config.yaml
encoder_activation: "gelu"
encoder_positions: "conv"
eps: 1e-08
one_sided: false
warmup_steps: 240
Rows from block 6 of the encoder of a small segmentation model, named by matrix and row number. Rows with one number belong to one neuron. Each number is 128 + 24 x the weight over its row's rms, rounded and kept within 0 to 255. All counts start at 0. After the name is the row's rms in percent of the matrix's.
Before each neuron's rows are labels from the 100 images, of 14976, where the neuron reaches its highest value: "lies over" is the class under the peak. Only what is clearly more common there than usual is listed. The data: simulated fluorescence microscopy of cells.
# fc1: MLP up (encoder.blocks.6.mlp.fc1.weight, 640x160), inputs 0-79
# fc2: MLP down (encoder.blocks.6.mlp.fc2.weight, 160x640, transposed), outputs 0-79

lies over: cytoplasm
fc1.186 102 [142 104 139 128 171 169 118  83 128 143 126 177 133 143 131 102  96 138 105 156 130 116  78  79 145 115 132 131 149 152 106 170 117 132 124 131 134 151 130  99 131 131 122 139 155 160 160 137 109 145 124 137 120 144 154 130 125  99 108 139  67 161 118  69 161 103  94 123 124 138 126 139 167 160 137 148 140 107 122 145]
fc2.186 091 [101 122 169 121  95 130 154 155 149 133 137 128 147  70 150 150 107 106 106 117 113 120  90 122 144  76 137 147 141 103 122 127 100 152 144 102  59 157 146 156  99 109 180 116 101 118  93 127 134 100 101 117 153 155 102 154 139 122 141 149  80 109  94 142  97 164 145  87 153 141 136 134 127 119 139 168 118 131 118 140]

lies over: nucleus
fc1.58 098 [148 160 146 135 123 160 129 125 144 142 109 139 168 120 140 138 156 112 123 101 106 152 132 107 113 140 144 157 102 120 143 112 114 136 135 127 102 123 153 114 141  91 120 156  93 146 146 131 146 163  74 155 120 137  71 123 132 109  88 146 111 140 105 143 174 133 115 176 137 143 118 107 138  91 139 158 132 133 103 127]
fc2.58 104 [133 111 106 121 117 105 127 133 164 146 146  95  58 135  95 139 132 113 179 146 139 172 105 146 149 106 112 154 125 141 137 101 105 146 189  90 123 114  88 101 133 151 157 130 137  73 138 144 113 166 141  99 154 116 124 138 129 101 124 104 179 128 173  93 106 142 148 121 116  88 156 146 118 110 129 105 105  93  92 163]

lies over: nucleus
fc1.89 097 [118 147 103 144 122 165  79 117 175 138  77 156 140 121  95 146 132 134 112 143 117 123 130 113 101 125 138 142  86 144 136 170 141 145 155 176 110 148 106 128 158 122 153 171 126 117  89 130 107 126 108 119 144 116 123 126 114 136 149 117 129 102 127 125 119  98 116 199 112 116 120 133 153 157  51  94 169 115  85 124]
fc2.89 093 [135 110 149  96 153 170 128 116 136 116 147 128 114 116 151 141  94 165 167 129 105 134 106 155 129 124  82 121 154 109  96 113 124 122 134 120 148 105 143 146 126 127 172 106 125 130 128 134 126 136 153 142 118 118 132 104 107 105 116 133 131 107 143 137 137 137  99 123 103 128 171 120 109 125 132 140 126 125 126 133]

lies over: cytoplasm
fc1.619 094 [148 149 157 168  91 181 147  83 127 134 116 136 128 164 131  89 170 135 119  99  91 142 107  99 155 152 111 127 113 139 131 181 147 161 125 106 148 126 140 128 153 120  88 144 114 137  93 124 135 131  80 117 127 101 100 120 167 108  85 161 128 107 119 130 139 146 109 102 168 116 137 120 105  71 148  86 183 126 127 146]
fc2.619 091 [166 111 149 129 135  89 175  80 115  93 173 104 116 133 148 161 147 102 144 166 144 127 125 180  99 126 149 128 133 128 152 160 142 165 135 140 152 173 132 122 126  82  98 157 165 101 119 150  87  96 115  77 110 113 148 143 126 164 129 123 144 172 134 128 141 174 123 149 156 101 104 128 147 127 103 102 122 159 132 147]

lies over: cytoplasm
fc1.101 096 [126 145 141 135 142 115 154  75 145  96 115  93  83 111 120 136 128 131 132 113 129 175 146 141 136 135 189 117 106 158 126 113 125 121  89 122 109 122 115 119 102 112 136 147 114 116 109 135 143 113 128 103 137  64 126 149 136 143 149 130 146 154 140  95 138 151 123 116 101 102 164 162 132 128 116 117 166  89 115 109]
fc2.101 088 [129 145 140 144 118 116 131 132 167 127  94 131 105 143  91 132 115 106 122 153 153 132 131 115 107 140  93 107 119 110 141 134 134 167 139 118 129 117  80 125 134 135 109 146  93  76 100 132 151 172 133 112 112 137 130 144 128  97 147 154 146 148 146 136 149  69 134 108 122 100  91 132 187 127 115 139 133  99 124 172]

lies over: cytoplasm
fc1.293 091 [138 156 163 108 141 100 114 121  98 128 124  90  76 105 160 118 160 135 107 149  83 121 143 127 136 131 126  82 148 166 136 135 119  72  76 116 119 128 131 135 127 145  72 144 156 114  86 106 162 140 133  76 110  87 124 186 155  96 147 107 116 110 134 118 136 149 115 134 153 107 149 132 141  98 148 130  92 131  89 115]
fc2.293 095 [105 139  96 113 113 103 139 161 147 168 134  98 137 144 105 103 132 114  74 115 127 159 123 126  88 117 168 132 125 155 116 138  98 136 132 162 159 113 141 123 155 108 166 110 106 153 150 136 138 143 131 121 144 144  58  73 139 193 130 122 189 121 110 115 151 115  99 116 102 151 134 120 131 116 134 143 157  98 125 158]

lies over: nucleus
fc1.10 095 [127 157 152 101 111 127 166 149 152 104 129 126  97 106 133 113 109 102 104  93 115 129  76 152 144 135 126 140 103 115 123 147  80 104 133 169 143 146 208 152 114 132 110 156 159 130 152 115 151 136 138 152 128 130 127 140 129  76 140 150 111  79 106 155 112 103 122 172 122 117 123 119 136 164 131 112 144  96  77 149]
fc2.10 113 [163 107 137 151 152 138 115 116 139 121 148 144 147 112 122 135 169 138 174 137 169 116 117 144 146 110 103 161 138 151 105 164 151 128  96 108 143 117  97 155 144 127 107  70 106 139 119 127 130 109 131  84 104 125 105  94 155 111 106 152 160  95 115 156 100 125 135 143 135 128 123 154 123 152 143  87 152 132  79 111]

lies over: nucleus
fc1.389 098 [106 141 120 108 126 146 138 131 110 133 171 123 156 155 177 165 167 145 132 158  69 100 120  84 110 129 127 170 153 122 128 165 103 104 127 130 106 109 112 104 158 137  87 108 127 143 126 147 127 115  98 188 128 178 154  91 119 144 115 125 126 123 139 174 138 109 100 157  94 167 110 115 131 167 153 118 108 147 123 107]
fc2.389 091 [118 134 130 170  99  88 133 164 135 112 102 149 110 107 118 105 115 104 125 135 123 125  84 138 170 130 123 107 162 136 155 143 129 119 115 151 144 138 114  99 135 123 132 113  85 105 156 119 156 164 162 141 127 134 128 111 134 107 123 115 128 156 110 125  93  88 150 163 118 106 135 169 124 107 113 107 115  90 106 136]

lies over: cytoplasm
fc1.521 102 [159 126 120 140 122  95 131 124 126 104 166 165 119 105  92 140 136 137 170 148 150 137 114 162 142 135 182 142 107 115 171 109 150 126 110 178 139  87 103 162 147  87 168 128 124 150 103 167 119 112 153 106 138 126 137 113 136 141  81 138 114 166  82 135 122 140  97 143 118 182 126 129 177 135 146 108 119 154 140 123]
fc2.521 097 [146 101  95 133 165 141 119 163 108 114  70 125  86 137 113 122 113 118 133 174 139  84 178 136 153  83 138 172 103 167 108 114 169 132 131 116  90 153 133 113 151 175  97 124 135 151 135 112 149 145 110 158 112 118  90 154 135 154 155 129 106 128 132 108 127 141 123 113 149 127 117 112 102 139 125 182 123 114 177 104]

lies over: cytoplasm
fc1.558 104 [117 163 147 111  86 113  93 141  93 137 112 132 167 137 100 131 149 141 125 168 141 131 103 129 133 116 138 163 128 114  87 105  88 160 106 122 156 111 150 143 118  99 129  82 147 124 110 191 128 131 147 107 138  82 113 125 127 144 123 123 131 173 133 148 108 171 116 149 134  99 163 130 145  99 143 121  93 135 123 162]
fc2.558 125 [141 163 144 157 131 138 100  90 137 126 128 157 150 143 117 104 118 116  88 147 145 125  74 146 107  75 143 156 144 110 177  67  87 106 143 150 107 110 110  95 131 125 157  97 144 127 137 128  93 117 143 164 124  82 164 160 129 143 100  99  57 108 139 154 129 111 123 138 117 136 101 167 117 160 123 160 127 150  96 168]

lies over: nucleus
fc1.179 107 [113 115 158 141 113 130 141 142 157 131  94 137 134 115 139 139 161 140 115 144 118 142 138 119  97 143 128 105 146 121 137 163 126 163 145 161 101 141 147  76 124 130  82 115 130 107 158 171 107 116 152 153  99 143  96  66 107 119 174 117 151  73 126 144 146 164 117 110 112 133 159 118 128  92 146 110  96 121  94 136]
fc2.179 098 [111 136  93 118 161 138 132 101 137  97 135 121 139 141 118 109 112 142 143 135 193 139 168 151 158 119 175 126  86 117 106 108 171 141 137 105 151  96 140 108 151 126 142 133  85  77 103  85 122 136 145 147 131 151 146 162 151 145 132 109 100 140 145  84 132 135 135 155  83 142 107 104 148 111 158 119 102 149 142 132]

lies over: nucleus
fc1.332 103 [107 144 143 132 103 170 139 143 177 116 106 141  99 131 108 113 153 131 128 123 111 140  86 101 143 166 129 105  90 140 121 119 134 113 153 140 135 124 138 107 142 144 147 160 155 124 110 110  82 114 129 140 118 113 129 101 115 104 115 123  93 120 140 170  64 132  85 165  78 148 154 139 111 135 132 175 109 131 111 188]
fc2.332 118 [123 113  92 141 106 132 118 115 123 138 153 127 146 165 126 144 113 135  70 159 132 111 133  99  72 169 117 126 137 117 162 119  92 147 122 142 143 121 134 164 106 113 161 145 110 139 165 109 146 136 157 108 137  89 182 162 146  91  45 116 117 118 121 161 129 111 168 154 132 165 148 117 139 138 126 156  96 128  95 128]

lies over: cytoplasm
fc1.448 118 [130 140 108 127 161 166 162 126  95 211 104 150  93 155 128 104 112 163 123 125 105 121 152 157 129 146  88 132  97 171 131 144 149 141 156 116 113 120 115 151 128 150 129 114 138 154 140  77 118 109 119 146  75 122 152 144  92 132 116 113 124 108 179 107 153 119 152 109 113 147 107 133 135 136 107 112  99 124 105 116]
fc2.448 115 [115 132 141 149  46 124  82  65  98  62 159 119 168 100 111  92 113  97 132 111  99 115 122 124 100 142 155 118 153  76 128  83  63 134  90 142 152 116 128  94 147 109 152 119 129 117 157 187 129 107 117 177 144 128 148 161 122 133 121 118 138 126 103 151 135 130 120 136 111 113 124 147 101 123 167 143 126 159 101 122]

lies over: nucleus
fc1.109 104 [ 65  99 118 182 111 139 139 136 101 106 141 111 150 135 152 147 145  89 138 119 115 137 153 142 186 120 151 144 126 113 133 164 123 103  97  85 129 114 115 102 132 142 114 119 105 107 140 138 122 130 145 149  90 118  89  70 179 128 169 164 125  93 135 138 144 133 132 101 131 157 126  74 126 105 140 115 136 143 140 103]
fc2.109 126 [136 110 121  94 141 102 144 174 121 126 104  99 137 150 148 137 114 109 124 113 135 148 147 129 109 115 110 165 130 154 134 100 122 147 123  90 179 138 136 188 140 111 126 131 149 122 102 145 159 173 127  77 152 125 112 116  76 108 104 133 116 128 115 116 108  95 149 122 164 145 141 172 105  89 153 124 113 115  73 117]

lies over: cytoplasm
fc1.181 097 [106 108  98 162 134 136 134 125 187 134 136 115 123 138 143 126 156 137 149 151 151 147 162 109 152 109 113 139 122 114  99 116 122 155 109 118  94 107 110 157  86 140  88 143 143 109 138 158 110  80  80 135 148  86 162  93 114  81 153 177 135 149 106 179 112 111 151  96 104  64 101 170 121 120 160 108 130 117 114 133]
fc2.181 083 [131 151 148 120 141 119 174 106 104 120 152 137 117 124 123 132  70 129 109 132 152  75 142 141 137 150 179 107  99 133 100 124 151 143  95 111 122 128 115 151 123 144 113 130 108 181 142 133 138 144 152 125 103 108 147 148 147 107  70 170 144 140 118 123  97 145 112 113 157  88 113 143 144 129 148 101 131 166 167 175]

lies over: cytoplasm
fc1.607 129 [117 112 155 153 112 182  90 119 140 121 106 129 104 152  94 131 105 108 129 106 110 115 114 164 132 105 116 165 154 105 110 125 141  71 144 142 135  92 132 108 118 167 135 115  83 173 186 134  89 153 106 152 137 108 140 131 128 150 139 110 145 170  94 114 115 116 106 144 125 123 142 156 181 155 148 102 139 169  96 131]
fc2.607 116 [166 153 132 115 137 155  94 149 143 169 106 146 131 145 144 103  91 129 133 141 122 143 107 120 127 108  99 161 111 131 130 108 167 112  75 121 131 134 105 150 139 120  77 115 101 108 120 161 149 131 122 159 105 156 116 138 112 136 154 110 146 129 121  81 106  86 111  95  90 184 131 152  94 180 133 117 127 111 128 145]

lies over: cytoplasm
fc1.125 094 [110 110 140 113 127 108 134 164 124  67  98 124 128  97 134 155 151  95 111 110 138 144 129 161  85 111 149 115 106 138 127 121  97 162 157 152 201 131  94 150 141  96 165 110 126 111 105 190  93 122 111 133 141  85 125 117 157 113 106 131 103 143 106 153 168 136 126  64  97 145 160 138 136 125 143 130 102 130 124  82]
fc2.125 093 [138  85  96  96 123 128  96 143 112 162 172 120 141 154  74  89 108 149  95 116 131  85 145 152 101 145 111 110  95 125 129 138 150  99 159 135  64 115 141 112  94 161 136 138 122 123 126  92 136 134 121 107 151 123 141 129 121  90 121 116 140 115 147  86 131 173 148 172 122 155 175 137 130 108 157 159 123 124 108 160]

lies over: cytoplasm
fc1.78 101 [ 75 135 151 149 147 155 162 140 171 167 107 135 129 127 130 189 132  95  55 152 114 165 106 132 117 145  99 119 133 109 114 137 123 153 139 103 115 129 123 117 150 106 114 140 144 148 144 184 132 167 128 111 112 155 100  72  86 157 136 106 105 132  97 130 170 121  88 120 117 140  81 120 167 121 174 110 132 100 131 128]
fc2.78 100 [140  80 100 134 113 134  94 129 129 125 145 130 126  97 105 122 109 167 187 116 100  93 122 141 155  85 109 152 138 101 134 148 118 121 110 116 130  95 164 137 104 108 124 161 151  87 133 144 149 110 152 106 166 112 110 167 165 120 154 105 153 124  90 113  79  74 135  96 163 128 172 141 113  79 119 136 137 111 134 147]